A small audio frame classifier, trained from scratch: widths [384].
Rows from block 7, named by matrix and row number. Each number is 500 + 40 x the weight over its row's rms, rounded and kept within 0 to 999. All counts start at 0. Numbers have three digits each. After the name is the row's rms in percent of the matrix's.
# conv: pointwise conv (model.blocks.7.conv.weight, 384x384x1, standardized in use), inputs 192-287
conv.114 102:483509504451467463495540484485508445485496534557451532540510513452516508506530447508587507582493467455490453442524539490514509460458430500547587454500441527551502451525507509545432455506581498549509579460514541466501490478531531531448498434478508497539473521445464478601425458505525440474
conv.115 089:474510539489501538486513479487552472513516513507514445483531590482464421482474467485503440490535508534395526465506554503504426504538531513501519531451462437462527533527540499485466452509478439522569493508447547496527561492486502515509526427477462471425467461506503521452520597496466434514
conv.116 098:566473534435495544488568510464522523485537472446450526452517475494532558476476525478471494456486530530506445495534433500535462466493541508489498523492488471482557562506476534415483518530545571548471475474587404534471478540491560460465524469506558536502541550516540546440435433451521485481
conv.117 111:512578449508501605557575545499529495502456501504518528545541554508508557498573548443488552534461453501512513524500480482504501470605524489446485545527512488524478607489537499458516524526490516491494466530507572519522498482532530507492405474469648505562494544542399520482411517539419525574
conv.118 086:464536447495476369492487541463428412476521533426425444470471484486451436512452491526498497498544457434461461467499472541549477493574538406511494464456546477434477533493519491521465448488519517419492492542469456505457493496480540458493456486503461503489558480538411525457360404536493519537
conv.119 107:449593560555507503561509510475490505493488520525527491542467523468480425494515537481418439538536523457534546519499564535558531486617488504506468505441508508459507557606490467493502520537465488411544506507530418456512443452490412488542486540536537450465483466520533529462454523472491489546
conv.120 106:547509506503534472475420446523457501437523542446514525512422492483470485448510531470478464496537519490493455463520450595463494454498427515437489497526514473441471468464463513520544555505552477494475506574528514588555483459519505490527522477499515466527476538465492465523556470473523520446
conv.121 100:435512562458526490467600558470524477423486495489488492472519610414471478483474512486501466434488482438443507473499486524534508423484434504439488433497470465528524504599529458479416450541481481437479477529471519462471525451450511511460502513472400446539510493463537443486474564423532515598
conv.122 096:582516479509570482490429487525504465470451431475545453554499521513482578410414437481531515502462470447590578503489504544479483500480521557529500494552490476518523492492508486577480533606579587475485500516490411493508517533496508473495438534437505458508450496516494428434454488502520490472
conv.123 101:565470523535515479505514531502487486468514499582523479568461485549571532499605612516555447533446469455485460502525546535481492501483480559543468496527446426434473489583499501488497476526459512549508597503484474502541511536574507524488501508522547435419467546471475532479492539441527491475
conv.124 094:547521480523515509527480507548437508469489487585525383481457567520507478487516410524499530478547578533487597541473517579480476543551514555492519527513479584517481397516503483585516505474487514452576482450429455501511610469576532491610550490568504551519418476488540504502536467544532518447
conv.125 097:548564557543461495592571498440422483439515436562532554476542518463484512476547526554497464531565519461437578527537465462474448521497528528437524519552469478531462426543525477423471509471456482552495478509474503496528518518491588513507543507509544478460495496474464437484474510488510422496
conv.126 092:510490482550454506476474464522506495519510558493505392486526526585431454481527405493552489479521395465543488466521474515514438499497461474470480474455499493469478466499457471465455556457593523452521478446506477532553497553539510529528549405448491518477556516484495417486491481493524406483
conv.127 102:497535508490490473403478500502519451444544454519504504470522455523619468445497571490526497530489462532529473485528607530544494514571487407510490537452444466509507493523495474466459481500486450461491441539499482495532493545486557505470412495488477515460531544474534591440361412518491422452
conv.128 092:525488481488454564506427460498492425519493529468420525509487461533461481466427510500569441472477516472454516460462508532522524552490470526390451499487552526523517458500525478523490448586533517439536559503452605446525496498473526499515501570490541491548470508454585435503473552497446459506
conv.129 087:473467489479490469512471466417499526486491533534472441557472546441443507484526420507528474469420555467506422521495505508536445510502466532516435548491520493464537492549602436528473401554523490543568492489491550472489492441485505555508503563563509439455563532468473531529479530528495430497
conv.130 105:546424605457492485530473470502484524483497469483481503530432530503512498413477472467503488546498508459526584509486545502522539501458430481522449458496537534568531508484424526509514516455463545521512530509493429470536444481464489464519513633484553476483566443531534484441413483531425547501
conv.131 106:506516516577514527491477560490432550499528584527558563539549476486515505448475484518489508641453528515621500493468563536488470478469481513581540523526552505565487493477504496549475488509533551525486455441492440469500497455440540509519496549500558497455504524497489406517491536491479512487
conv.132 112:499484525458546536461465456451531497547469479456523489531445559461489528509464480493476442480540564464460466407479464485544507562541525512468527542439450511473458499438560490421538497470482487543491458430555552461480488562562479426511486528549524470492498512490497457557486503430480487477
conv.133 095:509506572519405611537498498486495475554494504474488528509565481552536450481476446539583542481557530469477482492462481452485513488491496532538484493482486490514515464516494514545444542543367555479494498492520448453482454521516411543459559507531448504458545544467436459473456514467534490522
conv.134 108:527553468491537485467513555484522520526468474513550494507445538533396594453538529472557541459552537593484543520478534521526459535494387550537475529478563542520467525498421531438486464522542453495480513526555475459589493470532519554469480527496544523560493527505390464506518538493485479484
conv.135 109:456575447439442472477524526425511548449440513461539459526422463470449452473505459505512543551491482523450446530466451554559545502546470465518481483500465507483509562575383539514426473533574523451596517419502444505458438536548452506464509535504454510540511512456532486490489530454483535450
conv.136 104:482562507550514519485435559503435424450421547464470529522576465416551552510416503518474477511517503485438582518509503553547511519549545505492497477517505498489513525530432465466530568482427445539532565526504485442468513538471547440558497508454545539526483455491528521397467512485560540476
conv.137 104:563470581528435542522493444522452500547471524493530497520557519543500522500510466494464486474503555483505515467639512526474543494479466431481490411418549576546424433490436478450469465531510473470556494474533576434497479534552419536497589484483491507493494512489553485573503488532386485583
conv.138 109:550423508478485499459551583479437493465517483484542488461476523488512488475490427493467497581520508562584474528463449493525539559519497514521495518571502513521526498607470386468497511446518521528455496572509387475487465459485529564484469529517485503485507539484575478476542546544509459598
conv.139 104:493561468491495464433456517462520496513507449501466547492526458508514543452435505517457518479579490456479486563473487444466448507522497501542436507481556574435499532446544462508525444492472572439503477439510453526456478441518491526540520572525523559445492516434491463457452526468492502537
conv.140 096:519476496524504522536514564413513519575455466534463444463488511513528526460454485504437466436534547466502483527557507534486567454523531490501588509425551501514513567518476481502567400528528478495483490544554450415473475443488563519483488461442496486519508511517530479496478522481531500531
conv.141 089:460532534503466512491486512463526451474492529565598483490535514531479465491472546464499531467531492490510540453460404456417491531464513475503471520540498489498442473438495473470514498570436449442496538480474473475462558519529495506537465444484487462505508505468533438492498494397404510506
conv.142 085:532476507499468510513483465508422506575453551500566533517439527495505491456536526513541432522556512580470520445468524437446483497543450528554495523483478535560394458465518481500466538543530518450505540535468592533451435496508514479481488548547426466430474475516485447453548504516470488617
conv.143 094:517539441508480548591496554476494410445490447546526506547506577443522532495559484421559505511505519574477474540532515462460503560437508532525489503504434424528518455446538519428495496465485503454458510569484481452519474507498442448537480460478472420472455514482439521472512476541451481478
conv.144 093:484493530503539504449477496521464500497461445518514506494463455522521478408444487472542537470555519545470490482554496408450605633532453493499471465514536468505544467482497448548482528476467517500484462452466420520434478439496568511520500475443523518505487556504540516490504533535525517457
conv.145 090:441488527522461474488424572402492518505535590485523432499475489473507541489460573494509448433479483526461514515547477537563470506498477504514460513483508543524470483488464502442501478498488498483563530449472476501488460449503414431549520479598523526441443562438496488465532454494529420547
conv.146 098:510509501506488519501544524569514494543492532457443481437436459468479462407534491460547482515484567541547471479547495487469514554548535457493554568543536541452459591496501458427469501470503502464510501526483569445529539458399448529515505456500485475524516463542546507541457486531473450533
conv.147 092:493511541532523486530408507510503460480466556532520492551490476466543499487407520458420537522520510503490520504462500576464526480517479466537496467558611502460449513493523513534490490528400538514550497450517468514549464569573602452524514483458497482517497514492584484457391420531475457492
conv.148 094:575499567581461526464552551537469490506490450519532486536539496469520420415479425458486528466522566454468498539536486497579473520530621510491473546492525460460457429507469533529474477467536514530513330484520552492512464473548541510507508549470417457406534421570454477542452517468490536481
conv.149 100:537430450613539416480484584463528531504489556525510500478481494566481527445541508516486474529558478479513444447490509515446529449498505474482574528449508473501527580578546520467510547541448477461493510418494488525549519526519517500465458482580562477495552506507508466492491505425531438411
conv.150 107:483549465508459537503514514536473531500477533430468495518538539603458479556507519450531474495470523570473541487541517505462472506498542534433524501483511431511567479462449487488471531422416482455523505449471511477466463496450517477495417462546439509485552491488533641448514538487515492562
conv.151 095:457596552514516499491436470510479539505485431481493464500478563448473592543421507569428518516492485560496495517433469413406483522506497438494508507523488471482443547475512485504527498504454478499429556501497478503446485519501469489498517501454482546443455418485512562473487484496524448540
conv.152 092:510513480518500441501565523470420552484494474503538501561441525446584499575542551480522452487451520492521516470544472485426529493517498520501578535523455436545506468571494469457472461495562506452513527523532431499514535499494484472476530496414441497478461496578427465520560564487404517532
conv.153 117:540523495429524532522486533508562469479550533509521605557503530534497488589493561508492483467542498488596456491549542520452526442527523538574531549446601476447480525405489440567540523519487428501530521521546541564529460464515515473500501539526504460496475501505547463462499544497535430525
conv.154 106:454503523483516523495398537454427528515499570517503460520491537492554435544504498472462458508488455422420510480451488509507509467529497494538481511508426486466482561527413477459422489508470532424465496497531455531504488588472535508512541471424472484518569559459473507550421514547479443475
conv.155 095:540508484517506547539489475430441461495514414387528557527481527491545490552513463487483486473514579523480512563498506539485460471414549549514497514527522469512488536448486550551582533475498486530476541480531485548507528491518527470477507524462514438526441535435484501497468526491453508479
conv.156 105:379517456497475495525507536530500542475579490447499525537520534444517436419536526515476483529543546510537480539552479527492462556512510464486473546440483516458485524538515510507509499453520521538472537467508532567562440558478567526498511526494478500431438562445495445463493495500501558521
conv.157 099:494509539555475535520491510547498524524520506506512528468493453500510521534544544507565545511634556514502535515568520488491529521450453574526532501574448532494479473552486435482553451571480447493424501472504478481544489575453463565493528516583543492537516492534540531507531513561519499530
conv.158 103:519465491502534513470474528511433514423492487527589478443581463562460617506465474558457497470529501470474546539469444546506480493480495529480588526488447507453443510547458545491543484493461552475492486429480525540544444461511488550568521514506554528492497479480542421496574491439439446469
conv.159 096:483492482527483421431451529533453442502576450503456514508417427503489504517520543480525519518510507412501391559497535509540544521468489563450505563545521530475463480488569442544469584409479581540547540455540496481610466510522462497494502439462543519481509507467543517508534510469471451527
conv.160 086:529487546514461496539527485509484484531526521516574543469515426496498482553550448575553418417432434517445514572519503522493499513534527507380520498493567473513535460454511555476482531594483553478490479512522503533499508530513558509494541487490501461542509472516497448540515541469421482485
conv.161 096:553519458571532526543494602469514560471558486486519472487549549409427447494578480554538514417591461518500487514492535527480536466473481448490543458447527542472567448557444539545509533423526504467472504461496439494542486517502465570514533456449483495548492494565517499535540471520564518535
conv.162 087:521486512531490514473500493513531615477490494462483532537514562442546500523490573521529480506508502544482518495500536466508524472537522544469503592520428485447538504542477462543520392428548426533521548529478524501486491485548499486528473500489474543549527541511444497523521484521482453568
conv.163 100:481518487440583447535439489508510469458512493530553526581481515486463585509549538487537471522531450385524589572528495518482482537494482534501553577460441572446506553465463517528520511539438469531433501449435507464452457558483445533434491536518580478432481429495439439457500516491475462500
conv.164 101:498563548553492506516468518452493491503519555451474453507505520567516545442499486522507477536402578488476470558450539472515491522560521556505498536526462438474450438429533482493495536484515534436558463532572527425572474513523457483457490397365514465460546469495546495457495548502540431510
conv.165 102:503470420506486429488508471487462449564455540545535438502517478400513531455551521487510529512489484462549553519550459427397495508502551474591479400544510494494485526495499491491476405563563508537440519507463435520469483468532512495460479472531505569481519541543521559434406498520455508503
conv.166 085:520513518480510552524515508445506501502577530453426478560459444517498454456559573500521437492440472579500542511479474445451555510460515472495527479557561444559517449597529578460466526444583514489501506485528498515437482520491517489487459524489437480483488475397536612517530509511460430479
conv.167 107:523490516461495499490526481463492523428476475431470502496479527477522498464556492522575465513453471462485479501539451546420633486521520525502482464524477490469532476494527486491466462535479507519479441424453516477512462482454445530508448447495484546530516423491541508422534422505393453461
conv.168 111:481496502508473566471489534490520528518530466451486477487412441442498436513528586480615538499560521521470612565533466523481527569530578464512589464515404503520407504531561474475508506480473573460526564423472504513516553481459496503528452486530532454429476480530532464490452499479492558481
conv.169 105:545461416479466489474461511450437522521460470454468478502498501511501524427552487493441437463441467484495454473572515496506475446553473459514528473481477513529520446587510518510485492484486494527550529539494505496541556593558521393428562514423495456424503497515577476535482519529516512570
conv.170 104:446500487431472550545528520513525438487465552474506481520457572502519513527499518509411458407474459616508507486452539503531514517643486485452554519567552500472508520553508464474460573513463478507475522507527547479473509487547534517553500443510467518479493446514532537491530448447511468503
conv.171 091:488541566484505457496490468456549590506530532480563467450509555471454480450483497582558556484457495475450553465403453511505516420493461477525526496456560509478514475456509545471444446540476494490460491550529609497509516422510486560482446483494462485508474509544547539518562430485515519477
conv.172 098:511489475468507442487449579472599560457556471451480474493539554511545503450499504544541571502492548534484538555611510540456537477528518448485510514527491510499492559479507523543471501440450497454443510464514458513470500519564515465476536502422489449474530435430531543521466495522498570452
conv.173 109:507526476505564447481465424600505550468499476432469518536432419526471491515512553591540504511496480507531458492479491517443468439583544497593590570500513552489530404552532500485524519504493486452495469501531497500478475509542467479472551501466455496539498474485506547576540512520490484487
conv.174 095:537476428528514475448452505526501579489516518545493558528514539468466462430440506450532541453510480484465409498491527535517462504480532408487457466470546474367503506498497518524504499576502559512472480452495451460483444562490470513499525525567547503439593494485542498480499494436547445487
conv.175 101:457537417529476503530542519476516496484465451546530536565580559462549508491499581443463473467499473530472497438405488434504556510536487498525541546499483546469464556553487425470491533507475449511518489532461416446507476476487503475531429499475575542465505473513555571526485511533497493479
conv.176 103:550518562553496463499586487604527484537498527438520471489488457475467505494474524503507529478503469453481492500460507539492507546494475519507478521509481533539544553514528483485500499522571480471549484499526576491506510431516518532547502443452523509594461484475462489507482530419499511518
conv.177 109:510487487501468458535492539456516486530494501423522526541474506482518547455506521578546484530444513536519619501406518527530496433475508531489520439467487525504555547518511497511432484568583508518434429453543487503492490529470443499529482490466445548514434449588538564532481532447534456522
conv.178 115:485474511538529569534449502511457527432502429499474523524423550446459497457532482512499545467482530481534495593448432478539446470506565541526465488560530512455503489488500490552578572414475565547506537569483508465471476497546544468463445518526523515523504536467504519492448490487530413481
conv.179 099:477514563464542503481563533487543519506528491568500494509485495472456519479492495533527519541534468543523417516411461479428413533499460441503544568497453471529464573472419534528508448496467552535428400535454472593486451492502566469486574515429425491497505516527545505490470496506507518436
conv.180 102:458563426464444518463508485598518502519537427532409428502538544503531532487471477463511539517511497507492417470517602494459526524547542508574539489500497558502513484608548446535472473464484549559516487546507422534525459484543530479484478456483504538489488499446575500452484512470462541405
conv.181 108:516471490452464485437433511487480501475527446460463531512466483519515503475466518435509504550515526516467462415435489511501521520558445465510515507603489493494466556478465446500407487527577532515481588477568522472493457383486541515518478501499473472559538480509507453488515528411432491450
conv.182 106:515462494490507445490504547487575520541403514482507510530564411526492496588486506472499499485471495416529464524506499477468538600499519546468529517476577551535550565534504482463493542426436509459476519556531517455514475540498508534496443507451618499529483551510496500483531476497516460562
conv.183 117:518566486466552523567473443533543528559444497543470485555443438417468464489534533602523562424539440487470489547529444508492571540599491494492484469574556525479554543536488487431481469499635481510533422492524454449495487556490541498452516521522479523456507474479507508530542465518451437428
conv.184 092:478466509456472445494531508469469498415444473491476491518505479520541425502536462470535430463456514438449553489510471525455501571501482554526522414495473496496489505528412474521494460489483496445477472528573548477449479521526411469552463508490420494479519485490600520426533500511497483473
conv.185 097:570447451500513546407464471505530509505465461489552568512493523567534503522462522509508406533503537461454540509534509417541544515554550562515518507567514480464526452540522477450465509490516430466519518459534498565490479438457472448530493454426462466525399501416524473537536517396490467517
conv.186 095:551505440467540510488457532555535561519520471565548536487485468525497521462479482549580510528494477407556515512468515500494491426527507433511497498514458472481444486514523548508568510503551540473483498443485499440461466625492578456466427522518556563523468448548486525556490483491508462430
conv.187 096:466499523483476415497488490488536493451507508452424463507517566438570429467487441550412526541487426488571534547505497494447494519487537516507519467493483499583484484505480552440516509575520535561525447510540520490452457603511476460594481481488551467405487507506464412390504464502551426473
conv.188 095:488439547492462451452479415526468517529512499449526541499445415542544509564489541494543505460468498507462500517511451509504545453542473480397437504550526528468459496494464497475511487476541547557505558493514437542555498452536458549499521510499428535513491425494522531436490528502460495573
conv.189 103:522479444552550477473524403472512433480498492511505481468432505534514491598462514474457440505476575576510545502483508521509416469540490473486467500499487497477424491526500465489466529515484532510569490440523480460500499525455476485548515578509442566554495503517437565536550525468443554447
conv.190 095:508516520393527468504536557512511569591456435536473468532457532490412500492457508486495508525559547414514506511523442461514478465566468496502513499481458501538495519515527479496477532558526533478518522463506478525506447487528458494523547460494442511541409512471497416496482462591539481521
conv.191 108:554547534568522511537509557454481491516491560469477568508401460463530523536530525463473473502468502534476549530491489453388491476511417503482475482544537570471533538493434512536507477545435498529565536457510584345514489474467460492552479515561480496547464520557509489551502503422479493517
conv.192 090:554511473501549522554500429524514508480450520431553549519450423491501523453531511501483515451522497502472474419419529474529444542454502451460522498480488498454472524473485435567466420600475473539446496444534456469563550538527495508491460455555507462530485515501499454529453470531455528445
conv.193 106:543504419535503546434522490477488491493470469553461552489520504538511575506496469543526548457505431498534503450526464473425522547523529473480536481536474555520476603404555520534564458525524449500487458555511465533498499422442466538469482516501459490534525448561468455513523549415499586515
conv.194 089:537498550497552544561489506532502467455562541515510560535555537463571542521508527546507568498447530459559534590432507464532459461529550562514479484479495593555477551519487495554563491567532495460517444511471492475486569487560494457519484454438454521528500421502522484492565499465494467438
conv.195 106:453529496557449475523525532427545536503576545508491543489489490528493462490486545536543529445524475496472550507510439530517533529480494464503495431524502524531546489447444493537482490526479532625501381444525456499427539498482464466479459498511502476484484526529594470536485488483480513513
conv.196 100:448528458475500471438461543529513449462500575509532518449453526468529501461478547514466542547495473465509595477549486476497478469437484532608522520478521556492547499479526594517521511633568503462488481418441591533502463573489469540480476463556492534424432533483470496487485580501529513478
conv.197 109:520488565543456511561447546542515490463430518587528542511489572455517486400494495481507438471480577455517530485571522483401394496526480559603437522530530522510480458515507524504481528507499476541500422524530462425471497506492527438503444509499494522408560482511480552526460454511515487503
conv.198 106:487500519558540481427524605541517507491459534486460559465456464470473462478479534507518456531511551482482560478478475491498480563550539468558503440509498510481455534533559566571545527454538502460448452479524477460498524563494533524502530513554501525558546476497452429471529515565397524514
conv.199 099:516522483475487518555466518495521507558490564470485442424510444513433473504474497526452483476537529557472520480454495517476534464512536449544506530452438447489574520540514508486564467543514513474471487457455508512490510527464540529472488516484571488495500505548553413517502562552574562484
conv.200 101:512497558498485516537496501546535493495519516512519506513505425538528535503571510521460493452467491417459430475432534481514449491517503535577453491440531481562449460562565491512458457504452521464542441505509532586522465538523383472516501497519529461591504520447540477459523545473475480444
conv.201 102:466530489503457497439460550496527451448510467490496464552525510491500515540452486473534387520552497428568477500522497476492540538481547527534522484528506475435591489523498557587508465493493466533463527501461511509512520551440534532579514580516489607501514525489511465495485427546544399509
conv.202 088:545498500523521500522508408549453501355485562439465525522475485505576449545527508462505550439575488458464525528455470522470482489508493491487537532510543476523486522512467477415511567430548464576488541528493530537552555479505475508500451507500482509497515496441479458555510442509584550500
conv.203 086:503509497539460536425479486465451486511449528470507523431461433453469481527540515490523518469450508456433474495421513482521425523484494480474516554485462567499415498532449478462462428492495458523480559488482430513553514472546439485495504503549473514509480481556458438472489485493490543475
conv.204 094:443528474463443462504498456488471386466488525539521444490543514518490552508486522540499499531546537480559534546492524494499457520463505504501525540522462529504487479482496593515502508416533483464501438471574457541535520466496613469554463485431458433466472536490478537492523424555459497534
conv.205 107:413465467525471528417470580461485490500508415570517517431442483531475456562491484471491484578512456446475558559543484514500501497486494567449491510530503548551528454504454577516474548484516530534531551481442497490431527521525481481453461464487491462416527480494461498545415449566527441501
conv.206 102:522544544466481464457522450483493587429482452483453496590512560478497535472465547498533527556527493554435474496531470550517504512467521481534470471503563503517553504501494528544460502561511456439490532510468565537458424480503453484516469487533489530516479421530550542532526582469539542519
conv.207 088:516525499468477507540445521485461525474508445459502450534496465493498595500533461547532569528513480394416542539491459546412522516524531540453506463470488538534517448545554478502531492556551529553456522461477469472561447525533561446519476549518510519457456471480493456515456527437499504512
conv.208 103:449544559484533471513464537556509603436507529416432489488440568469498479423466559507476515500445507566462571498498513599533462431541486488489448515488442529475557415463475434531455486525612464485491498510493495502458511447536490468479428529542426463518541492539475544532527514458549496547
conv.209 091:556563572540483473472422567517564515498566482489535528520468477547450470553526488447490490547550541444508539471499463494515494455550568461521499499483474506507524558567474448472477479535460529459471550460513627480519461516501488530492535548531439548583605464538435502517568497507475554568
conv.210 102:533531480559565515505520479493530524487461517538486484496575493521530544550500456473474513468499542491483516452467480555525415447536567535521526454459537546489460448519528488528482480543515538481520559478499469521482484496482487489539543609517425518570489482515508502469512550559538570479
conv.211 111:437546488396433518513513458466565444463554538516535481467563559506497470472515451423493498490543547443478505460497566476532460473505338549546444491518495530530414527489416489519488490457471473550525502525547549523501469512474556470476438496497487578505515491501485518463501487540522568510
conv.212 096:475476500508575606439482524517512512503484446557486483471462450516505502455509458491480458403465520412471504514569522520499518514504532521493447481488523497463507427448447549536509499384535452516433423478514546499479499493497497479497486495504454523518507559542460510434476481546545527540
conv.213 109:460439478484552489486483511523476414572485447565539467495478428509491513519565472526499542584498447564445530483500482491537512558505465522473539572477503472532441543514507509554457462473523557445454483474501497461521542458514488555469527446529522492478562482428420519611471508530485446487
conv.214 107:507541429589561520449439531454469480519472479549492520511436480560532461421484507494539449488532500466543505549497504451497450483450543470498499509540525475523498472489511483510541526568559419496481477565539400457506453525514501479492474537510482464475429482633506486502501525467434491508
conv.215 089:474444564540446542503589527536495499424491484439557521456499563554504463445529460456461542456527525414510551504518553429489535481441563496513510533521533500477508517515456511502501497485430467515494495536466500485502456505523566435487421462553504527554428555516542521536493533518555495552
conv.216 100:447420537464466503567453497520538545466552435491389477475532576539471554466527523502496493520510552504546467506483484554452507548526587523592521511521513499512555501570454509494473475500539509511530528515469568571539482587511505447528592532539525537480514575470511450466540454526511497522
conv.217 115:518601577489516538506508506476525466492497534504454523489514463457488402478518596529445511567469583455455508550508441527433500424473453549481479564477442543498519529474496483502427473502574497540466490500477468478489485535429501526514531482551498430385438527441540487429451540473573498494
conv.218 091:581473412527556473541558500437498451561507484419545556518491464506492584470452495539560516528514441489496529528543431514576543517458524506481541485494509410556477507461474503484547520454495557522572526515459486503575535537403466567593571477520513474512500560565497494546548514514476513501
conv.219 100:376507544442538438530521539468475486466483500490503583525509486501494504415483523545502562453501473402497518542480479508483480507511497517496476520503495505528502487469450483546486524467514480507525484426598520467367557538513443491546545516436512478459538491613495465456513460504512557443
conv.220 115:515484525518518477410477543542460487451450482633477527517511475565422462520508467546486534507506479422519548473479480487538445456532529544498432529528532449485489495417513503421524515509478437542602537462531454429474454491449503492496556470490452534538560488548515457488512507481520502506
conv.221 101:599464555480552493492521526502495466555480439481479467525488545551535471510466434481459459533465517479463503493504503541558456479504531515485541556499589556513517487419500478500549511492466541509487478488473511524584539571524527495595521469499548466520490487524516475451478482452474485527
conv.222 097:471498472432464524477424540540593513496464592542564501516529521512486475505499508515509547398510463577468533441493567535493510481468491485431470527507391522475469505457485579531462490535529460464481415512506517483555556546491542506475477543474441497440501515518519505521548544485524483492
conv.223 110:467509555541534460538466508485483484510465533511432542456540494477502511534514479515539530494512535456471471500531574456436604515452448541562532538540448464458569571540477538509591475440460496518422493446515543473515474529482483547492428517452522525551514560495596524516529507543544482500
conv.224 101:465530561612476512496559527567484527477498523508505478551596431479609522446517603517463472423486447474469562438545548488547485501527472526511518502454565461546496512529458513536495540515574581489463409512493454492517563523526499514524552475419486526578472430443538443461516525463530548491
conv.225 117:549567554465442467518519434519527516518461498537477499474461597542498508470483485528569512441540483554559481498490509485474560485547564479408518488522458475444508515514522525520486513473577492537538557531523453448544450524461462416457491489500472492457483488477506508527480507453553509480
conv.226 112:546419510518493534495501449492480535404567493530525512426528534529449522449539487528503606632487501365521586500511450490493536438501495517547475517527493520508491555522533520499448483534540486507477538448528529525449473486484519491479508459481538514445510532524503392519436451508466479520
conv.227 112:486586483512445516438512499538532524510561467462470493476484491456495499470463489488485465547548454506494532510529512416519475538508456522478519638448567508493520472456507609477508455436499542539509462515490430515539450500553517473532529447439541454498498423482469474472555560494541531480
conv.228 093:458433443500402543553505557527527487473500506527570497506460486508486454395482524487483465475498526437512577494547508556485471431482477487575474456472431462571612474492526446537451509459581515552549587550506436492574472459521466472520549457470534502490516500548436493473586467498551602521
conv.229 091:492464441520517440520558506486458435472457493471522563467485451464508478526482491517467455506517546417485490544549481520554497503492455519459543525584459571510516575450564456491475408506501475542565456438477482517538490491508472533515540505447552426509423539488497436578582487527520476562
conv.230 115:508558468521467531536461451450521508482466497480539491507459556461458487473564498545469462384440498504421416532573489548515516444552472483521461566526489493460499505526554489468494498542595500578472447525518478493497537435529495548499530476530505620495521554481551564478493493526502554490
conv.231 098:495519517546536509544498482529414429466569539402550560485411543573414492379522571526529391426478565471493488528511508469450481535546476484511577477530443432556538491574474479504493516515520525438512562472477591488562521514521466474457438487558470489501443499517463442437452555436450475508
conv.232 103:535591488476538461496542484459518561454501480518508479497427537614384548501482485448453592513566545561423467552490509548532461526502517535595543536406448566578498463524510441491492538489547481551524509487476449502528487515510513510501468495446479485464424456448473423477495500473493545543
conv.233 101:509466535513477579507500512496447498506425503523516464502525560541534596535471479520448518517486514465470535488473522492493470482512382500552436531526453489501506533513530507533472483503507552464520433564532526413511508490435426486442506462437539519477463488519472497416498395517566561443
conv.234 097:549542438536547531467487516510554573497549466534439480525493531502528496505500559396537496529481488480512416469580451510481487497487498526496445531487567533439474470502480416592510412505467476477460466468473506483588506500492564497529463527465523457516503533492509524475434532518571429472
conv.235 104:509544477461536576489464490492435541490553464566531541533491505477526453446511525539508592545447574455468452483438438468522507558503417471562527536518536484511455457484483547557424478544496517456580557569510518465501550551471495528448518540559603492602461515494516547500501524476490539520
conv.236 103:473557494526550503506539553556527536436467550506518491445495431481468467479476512485479554435507551439580488427475551491470495483545547506415458520502491456501453551453515532496481500554452456516531491521535470472460452544486465490549494446455537483496446506570496523472516489454577544464
conv.237 105:532472518501526508517464571581576476498492490506483433539519483468439588549453528514514481510457485433455499535472484475487497550461419539446488522467578488499549481498602512466452515484489552458499499503460447500543534526537516476511554477486566466460561544513486482501496543515484559446
conv.238 104:475541449520469466427492457500486450468492431438437457570430503494432422426454526537499473497492546456508462515485514595552492474541459506624464489487484474500496507573431511517491454483465506519544490447449456410537499566501536484511490498441515508491511515529471507500471558490475476483
conv.239 089:504538551483477501574473555459553515506512539487479444534462557539518518543476573552497621508512506377433472537458529458451408472575446508531547503473545528472466473518572482499522531575472496550525457503507485535510531515567507457531540558561507517471516481484484491490441507530500482434
conv.240 096:491495549540472603607483587461488500547512499578544480539503507464506540547366488527527469526473521434521490474491465537453424493482516502501457496486555480453431463488594557455510557493466486539446470456488442592522549511463531468479525515534479514501491453525496433479521513544442561497
conv.241 097:493487562537524511501450458567511542512581558457488422540537504564491519488499466481451538486467490416492522559537448560496540548511458479481493500444544509482495483506558548484527502468445553524521456520545470518544520533493483475465535460563516473511512502528452495513549556515497528485
conv.242 105:490452472516509500462529495479526478468470601461462540498467476525490580562451475516554506456531500429435525472424557513475452481535486470485499474538487450560500530511493515527493474481537455493627567448522545439523482553525497487472514487509457465524486486445503455474539510474498508492
conv.243 106:426465505437532456556459469495479519518490481484424478526449454466509588474544458575461510548470541514493511482492590525521501489481514523501411431468489482551461523489500474484473508489448557538517489553569514518546470482466474473540521426521477570507508484479542493402490509524461436462
conv.244 100:547518496450457533588472500576523527492458475471513454494458518419423472481491530606498523524530565496519525477468523508526553507515510529549485500513521548490488527511466478505467511548530561458472451402510533492511477454503490580490526553527512546502470469452571474556578518519459485460
conv.245 101:438512575500504538513485540538424504505474500557456463477503516507448574465498476494442490470505614469456482437443552468554482441490502469518486458472464433529451505512537535473530481430472451524548525412499563511422460449516480459488541527566493456514504512488522399466501479522527457534
conv.246 107:474436531498489448499535515468508489472474488490495533487472466501475508502472554474530451536450551475499477499440545460550578509478469483482591438487518486452519447485424506559495550493511561476513442471537512461565488536496460488501485474496499548500494447430610525479494431410516530473
conv.247 096:531507512535514562511514480576481541425501560527474530529486518577526507505521544454507509484448497489486490515558508495532531524552479510475475458516546443472468588511547465499397458533414493500467532491466556488550463480462505463514570528544463502482464506514438497474544474494550482536
conv.248 094:556497521508486537493600435478514450505550528546509515486492496466507496536475497595536443473487458419493516558464469488531495478447512444495491484496559463503595468564532486461442503451534525488473523486492553530515520530496533461424520532501461498445402468506503572443421508581544498451
conv.249 098:476477504532448433518448516454532562376499590490559529543428484524501439550516570531494549452477491420542490566466453571486530456527498448555508488507523535377438424561504584491516517533440520498449524493544512551479524463533449483441526509499453467499472574524492486513569534487576489400
conv.250 096:503503454549458413497493470526470540480505513504528527424477436517549476458549474498559510458488600467528529433482496561543514527507533509553460479490576562507493433518442523534474421556581539516508479521544523491520558487478497500444529476432466486489477539551512489458543456522513587540